Rows from block 11, named by matrix and row number. Rows with one number belong to one neuron. Each number is 500 + 25 x the weight over its row's rms, rounded and kept within 0 to 999. All counts start at 0. Numbers have three digits each. After the name is the row's rms in percent of the matrix's.
# gate: MLP gate (model.blocks.11.mlp.gate.weight, 384x192), inputs 96-191
# fc1: MLP up (model.blocks.11.mlp.fc1.weight, 384x192), inputs 96-191
# fc2: MLP down (model.blocks.11.mlp.fc2.weight, 192x384, transposed), outputs 96-191
gate.273 101:493506468558491522515508510565510475538536533496481520489468481450493470520514510459509558516547498471524478493531477517504485483530492524537495470486482509506467502503504501479485481515462511475512522481529567540454513501537452483477515488475498471515470511531458483500517488469485522487
gate.274 096:473532493512510476525494468472516506501496494490506491516514482493469495487475464502477502534487457493502453493496494508443469490473517522499487481531492542505501506525484491550515474480496475528523521522483491536483536479488532546477467488523541515474506496511509481536480517495467505474
gate.275 103:477490516505573550507497472493472517511493494499468542528517491500492509494500505527506498476471487562479530495491473503545490483455515487503465510546484503496449480486506530468531499531525558531523545482526522516505472493473470545509487480488505507530503451515511487516521505526450479483
gate.276 108:502461496488490501501531466543520504517499481475499500457487502496489442482478507516514532533477471483475490542501484493441512516450443542486493484498523505500519503512537533477446527502548511498478493542523474477473534538469516498528527536503505489470489525434499496519519513532466503516
gate.277 099:500495534564531497484500491477533516511499502504467509507517517511504500451524514503508524561455508457505516501475521497481523456509506462494505492550507544492520456508470477505533464479469482489518484518472535509470514474512533509484485481490437492488488526501511504511533518505501521509
gate.278 114:526496505494459512492434490537466479481470514488487512509478525459439499510497468512544497481474527479519509522474507483494503459516485534534464518490513511523546543496460515526474501536460477484481487506501515492512483468518470531469476504489498487529550553513490458532551495520469522519
gate.279 104:477518505470469493502520498465525538452493456479531496479505488506505515483523508527500518473505540468530526466520486508500472505504532524496510496485496523489488493495445505491478541477521497512475471494502555486530509467500482517455504526495445518559536556574503496516486507526489513495
gate.280 106:532518466487525527493497485493500509504516464526546467492497519505498482516520483484502451474486490493473546511470510529463513545526474491531480457472521490504514496450469491529490511473485504510509534524531494496452577442466500488516517521474484485507525512518464519561470531533446471536
gate.281 092:470516470495541489502479434486444487510516554551518476453536523498510521513513492493531529544475550486496495503507539491510513516525470535515490513474516521539489508478524504500483459488473548492523495495500523536512517472498529537514529449499515478495499493479502559506478505501535468500
gate.282 091:498542492457448518508499462466518528469467468509502512531542513520529504532480507435492534498502476453516485509489525506502548458488498506483502459477486497456510486435517495513557484473538495515484483502462495507563474474521491502522557486492468528451504518508508558485497503519487535511
gate.283 093:497538510492461497495541493518518528475511446473492502520494458512507499479487528522556487498538527532512511505524490488512483520472511538510468442481491464501447537545479469476531505544461504503523522494477467443482506495492465530466504547512526497483464493527498530524509493539493542500
gate.284 104:439499455504504526512454506470480505555491530510525546502465533512497478487535509469553515489489486450536523504512464502486516494449503540504491519499473480504519532471461497507488468505502457494546488523494502475501507477505490524490453513464498485477502521499503474462492540478451511496
gate.285 100:503510500520513478514535502488471490481491507454483516538470556509508504499490490454462509507504514518500525470516513502463538506517515508536508513497531503511546539462539516532487473563487479528514459536486473527532505517444475495494468529515443471522502484451489508418479489515537476495
gate.286 097:524519488507481514486469535505470505483538512488524536497505542516476457483473524465482518531508499537514493530465453508459532488443501505494517466503502503458504477538526518502476486484557531520526495500506502506519505511511513512464455497475510492468504545490499536513504490515472476503
gate.287 094:533492534503553522532463468508478480503522511473493506470504509491535539554483474427497527490507505512487495500501491575513514542480462512523482503522500524463424475475465509519527510518472544487493449488511462528514510503548482514500516478500522533488526516491527538531537479481481458529
gate.288 097:500469507536479498478516494486476513503452515471463500509543495482465524511488478528482529536508578492518550501508509475485504527542550507518486488533493523488523495514529486505494491522450509511487490505470520536539498490541486559470455493504497477495486495482512496500451531524504489528
gate.289 101:490528483524527539542528515462526549496514504508524468517483500573468482507470506495462522490489497507506501492476469496479468504502465500492520483487495467477517497456536510512507517465514538498487478478533476516474508508542535498502491466479450484511498483504502519513533507555471520471
gate.290 098:529457514492505503475517480492507500506487487502490496528491498464489466520533479531516523514489484542508436523486534486480502495448479474492476448484523547531473536521482527480502491483515456513527548539533513517473475474520562536481487464502499495442485490472507539528481494497501490550
gate.291 101:491489496523534530478452502527520507481507523535524543470524510490463488528515473499469508501544516452518506519497521579482500531528526490477500516503526493493504461518508492467490477482482510500505528436498515518541487508517510483499499480517508475491459498520547478503517503479535511462
gate.292 106:517505536527549539481470466505489547489509542535492541529462521447524511458524543519511441476481492500478498523460464530477480484485473537531531508505500474512519572510469516451498476480514544480470488475485512515526529487506506488523517469446522522497488509523517498510490512475481538507
gate.293 100:528488501476477532555478548516488451534472532460478527509458482509474502510504521553516473528476506535524468531490475513485491530514489487495473454480545484504487476474499476540528472521535469526467500467531494458499517533470500467509500515476479505533527496516522510531512496519492496496
gate.294 098:484456465493512531537491485531455480475472522432496501509566436498498467499541528492473477527516480515476479492512525507482512495523495541511527504487476495470496536512524512524511484528454483494485520490530523487502482502454500509503494512500529543489526503561465514517478478525476506511
fc1.273 103:499473509495476541502465514512480507496474469565470471479503543503539528490512543508499519502501515468482505489489512482540521507486474522468501466455472468479470525447479514507492475483506550513534494532514561516538509553475511463486481546533500499510534461490518485491469536494526477472
fc1.274 099:478562544471483498512460530495441505501495495513494509506520509524499530482485491511493511522472510498538487485480498493544537498496493532503479505529458521495502455504474494522510505488467535547558526470520480491499524473506491517448471489513511494533528505510496554459493476480518531477
fc1.275 098:504513521477479520528464457543504457465471459506528511479515469484469472523517527494511490522528524434515507521492488526488477538533494522472537506466510467462517550508528531523526482518457483496499509490541518481492471506530535482529491511510476471457496521514485510456519457489493533515
fc1.276 109:526512538514491541508477475507518530496502478531520523485504487498506476508496463541448494504515489512474494523446516480512515498492472509495501515488483468565523499493479522523468541542529482500491475486521508528504461531502487472526531522481550443532501448443527491496497498526460484510
fc1.277 095:482504471497503506522513498474547509456508493478532485525511508500491498527452492477489521466519498521517455466503516475489511510514455439529499513465514481524491493454496538503498479509532514525510466493472494484476509490507521502449498491517526547522475485475483488459509530497492500534
fc1.278 108:469497449480501559489503564519503472520491480482468519468507494492506468514505495540483509550526469559498510489488519487503492471513471524473529483499499514478518492479510525468501512440491527489485470569482499470513498494491485507541525483516503517493513521502477485512524507474511432492
fc1.279 100:461487523488487445492480505532543493544482489479504509478517522515441493502544535520509493490523484522452524516503492463526509495524489520517480485522502494515505505557490549520504493517472484514505476494496484519513477554534515467525477490479500497518467466538471504465494550508417483556
fc1.280 106:498488558459472475518506485498524529515518472460482466493498522499515453485478489527475516515515498480538447503513490476501486474483495455466524497489512495534487511541507496506491485532464516494515510495505493498504482522524534497529484510506539484510504470473550491538499471504518512493
fc1.281 096:505492481520473512565456504520508455523497509507488526482541488509530510539493504489521517515514500491506498486526521510551457523513433486479502511532497490450450515496537478479517465485548467553531526482520464451483504509505512495496511479494506547501461506511467450507547481470508454465
fc1.282 096:509521491497539499524511520482466502490500550505465535494475473467527544565504524522473502453505461517511489532480508519501475515495507513547548493443507534508497514513527469503456502541541503513435490517474499494471504490507522479530519470508480481489484514543476518534495516499508459471
fc1.283 091:503496523525482507496477519517515532543522491497464478530501547513517500504493466496465484517465524507514505529486515482506490473527527481459505532512484495514521522498473474458505522497531442497501471500473530510532520477489476511532483515540443488489462471485489501518496516495502517498
fc1.284 095:494512509516476513534468515503499534510496530512531533481492491553523523485501489509537470454475469488486506483462509511545508510479504504533517520467476511507474463503535516503512481543537510506480533495497475539508561452509511489518448524485503490474499464489513511512463477474505511465
fc1.285 103:551506448483496519494490501514492424510478523497493527545524531517455534518480505499536461464500508530428517478526517468530459514550544484532490550536488512495507538496497506495544523496474522469486503491491513487479515540505467452560487497508554487502506528531483510494466464531552485486
fc1.286 096:500478478453519502499516497476478494522461517458520453494462494490510523562494487511496548486540502467504482489568493489520518529505516497486505518478509495500508508448498496531487542504522519477475467489468513493531462490506466497471501512499535551477501518500500475507491511481473496503
fc1.287 103:510507502476446475502533486534511524499447479493504517524514469534504513484483497530470521536504551485462484494501507511464521512522522506512472532478493510510495454536537496543512527475495532502492425483523484477491485510504500529429504497478493498520522504531528504481505496493512555493
fc1.288 099:473464494518464484497486537538468518511472505451517528512500498527506532508507495525502500516484516535465484486488476554474524515525496501492479481535499468508519508510499477448502506464491443530451537514523529501503489462496531478501472499459490508497477513475468470533519483495550490501
fc1.289 101:504498477505540482497534548488451496514469492469485560506495489503486496493509494529492521488460500494521458463492438507488468498509506543516474501532522522542525474539499527498524507524516503490502537507511505454525543503505496493512456470503469473470506501494515486503511520483503510500
fc1.290 102:463518498516490471552475499500501476497524457489527495530460487562482491477481481527521481488505494427457509498500458483544447518520498516497535518499499462478504509489464496521497486469466543529486517466488465477510486513489485527509528493499532478509471548516454542519513488526527514465
fc1.291 099:454545508469561547534545513477522483497500518501542476510507502533473544505492474481489517460495543538481552446493483464513518513469488464491469503485504526503498477526507515497482512477515506534494489488467500526515496483500472482514529483466486483464475546503488507521532516502490452430
fc1.292 101:470485556474476505525524507499467520489492493504514498507535512544499525523484491554506468504497504449515507442468509497506489499530549477523503532545530474488459513504529489521483504480503475468471507495510489497515523507458491552488502507502463533505507517490483500522491490529570525531
fc1.293 103:506503527525488514476484520511538528521486490465523459477493509494496503462495531495506460524490530498521498490466484514480501495499516516523508498488520491546534450506467560497482534523504493498477504477490504473518496499489509483481503493512500469455508444541513520519505514470544483466
fc1.294 107:494510515488545482481475497446503501486534502483516511470532483464528495497497474512463509443484553503508443499481513490509522523478455485485522523507531496512491557487499460489466454475547509505517512478499503484459499479543513483481458465477494516534458478509506499523551519479553504497
fc2.273 092:516508519497465439526490440525499450487563535514514513496455507504438525470488501499508472518508500486480522460481530488548478543510505509506484483518509512518486493489582535524494511481526494477480554460538522501473515534557486515498496479442522509512496507518493503482503501549485505526
fc2.274 097:538493529503526508487478530554516470496466481553522469513459481498501512460447481493473465530498514487543528511474497481491466513456500479501489497529539454491476494489484523515510461541511517511511483495494498555455477505488481470523529531478484476486486526486476447535486490465515454535
fc2.275 102:517496529475451506531507515483496510546513522501465474500522522519444480490481489496482489528500510514460473469536510474492554469495524511489500504530479538519484501492468498486479513512505531466470525513454492485544484504487495510458455466532549496481505513470510467519501514495470512540
fc2.276 112:488490523558440515471537548496531530546533492467486518502503518519498536533534497475534523474544493452525517487484471473461500466489534496469481504481491527463492458510535459495479472530467497519531531507544457496506514477540512496477490491469466526474500468509491512479528481506526494541
fc2.277 090:470458506498498490531538495526544533551470500509473531525521547514561490521487535542512505530490456510555528539456510473505519499495498518469539522531489543518509454461463484488451510503492490485499517509491439451507506500491498544521475494456495497491520484551535480484463507510498508465
fc2.278 107:535485519493442539505552475512503502450515501497526533465463463531504529531503537451492501506493528479519485515463514460555488474480466510517514499542493525528500497530529485491460491516491497493525518471523525469474519520443482486472483461489493489532542498483514484502517484496491525517
fc2.279 100:469509466482469505460452505483454507468500521487491479524523474481501503521510469522515470498468510511490491513470519491507459505469494493512526497511526490532510490457508506459522478547513515483497501538524489518533448501526495477447541496501523514486511544514490525492491482526515488535
fc2.280 104:504519455477528476514523493507518505454510516520508503511449523525482548513521536493504468509482527480442518485511487500498510539551503541484494511543552502466509492500528515473555480501453497526481481505487537500500508452520500528532520485481493507479489512528534498483484506489502464486
fc2.281 070:521480479488537466454527486459528472457485522450480483533491537483467523504500498485523501474517544477545513532492522501495497485467564533505440484474534500552510552504504505512468524492508487505479469514499486497498524498444467478508433536515481521503489531489490571491494482499467547511
fc2.282 117:517525503475486500511490529502492530482468500517515508458527461500501478477511496457550532475534514491479507489488489457509530481524502523447513526552501484521474486481514490523511528461498481525506506503460498516526486449459529498540433468511459511549506485517482514513520507512487508517
fc2.283 091:496473481524517478504476549461507577480523467505504553491493526440438507490510513538464493510528485500523492526535498507469500481487485480526506524545516530500526506500533544519501471498479480504481501515465491509435439473504487546497527516471503493506481505492485444536507533495492511478
fc2.284 089:440512480479535502521523500492485455505490463497495489465540507459511504489470475501485545496517464523491530491484457477482489502531500515502465545463514544500513491511531442493471481528471530521463518486531504509519458500525515474511505507527495475527508509485477503493547532463543494511
fc2.285 107:497497578511504489498531526488505513513514476465466527503505538501489471478512537515522487532479505492482499511478478494479489460531505489525519498525531516542471476526500496470478488489504506510505501497560501467475483509482546506521505497498469486498435498493494512532508480516449501487
fc2.286 091:459480515490485487479504490465504523457462490479530506529504494503506498484474528496519483499475494539480502464494520500515501449497538507515512515516496503496529547493533424456503503462503558508533485476479493518525498470537508478518523537472474474491488467511494514489514557504496511448
fc2.287 103:491502505511514506528490524501527526478522421547502495527477491511485504524497497556536492518459490496546510479450516556510495535554474538492507474509502509498495551487485481486519477479524497490468504513494513511467497478494479473517451465511494494494537459475537465453509491514486470453
fc2.288 107:516560460504497511498539469458496529483530509525534484505507491510516509502522541460493443522463542474525497490508532521494508525482511458501517501524519521458463480493523522544496479526491514461493480517473508554460498505492492471440481511522504494488486500504544543433523522522456508484
fc2.289 106:481496461518543527515513503532484484502512512523498484520533485462515474506481494504482489457483480504492463419500534521522486465560519446521505481484471516494503523524496527523522486524531518499490521521472516461516494502509557508438510501522510483497499520479429510532517480464511515479
fc2.290 098:449462488510496465507559465459548476460489494455497525495499439477506487519531505489473463497474555516510490504500473494460542510493482474514503462484496511488485499488509500484457475475541449459494542493499501506499484512503519499515512484510535506527524480464489513497466552489524500524
fc2.291 107:505493489542487466496501516538525470493521503501516466503468516472519481546537542508511503490518467475482523505510522528465488515468518491519488517463495472472478515507525515512499511489529445548488542524514529508496537483515511495494457452523485537530476491503467520496500501470524507531
fc2.292 117:495517483487535469516486496511535508492481493467487499527502464479477454496478479454507535516485522504516489492504492510481524534499452489499468497453452446505524552521540524473509481547478528574489535484509485457507536543574463472449510488486513473483502483521487518530514542466517517528
fc2.293 102:472500496503468495476512498505450486483468478525499500498461516441533514490516501452493496501493516481493539475513480502515464519535502481518508555500504490500536542476539510549493484485485516508529482530501507540446495505528500513491513492509493509506522512473485476498484468462487505514
fc2.294 099:521479486497524495511502544490524487498491526473492526504511537477503509512466479524456480509534541512533512500524477495473525474509511457553537464505499514485513470544489531540513500470512500546523536483507507480499518483510453527508476495532463500484537496443505483443494505498496479487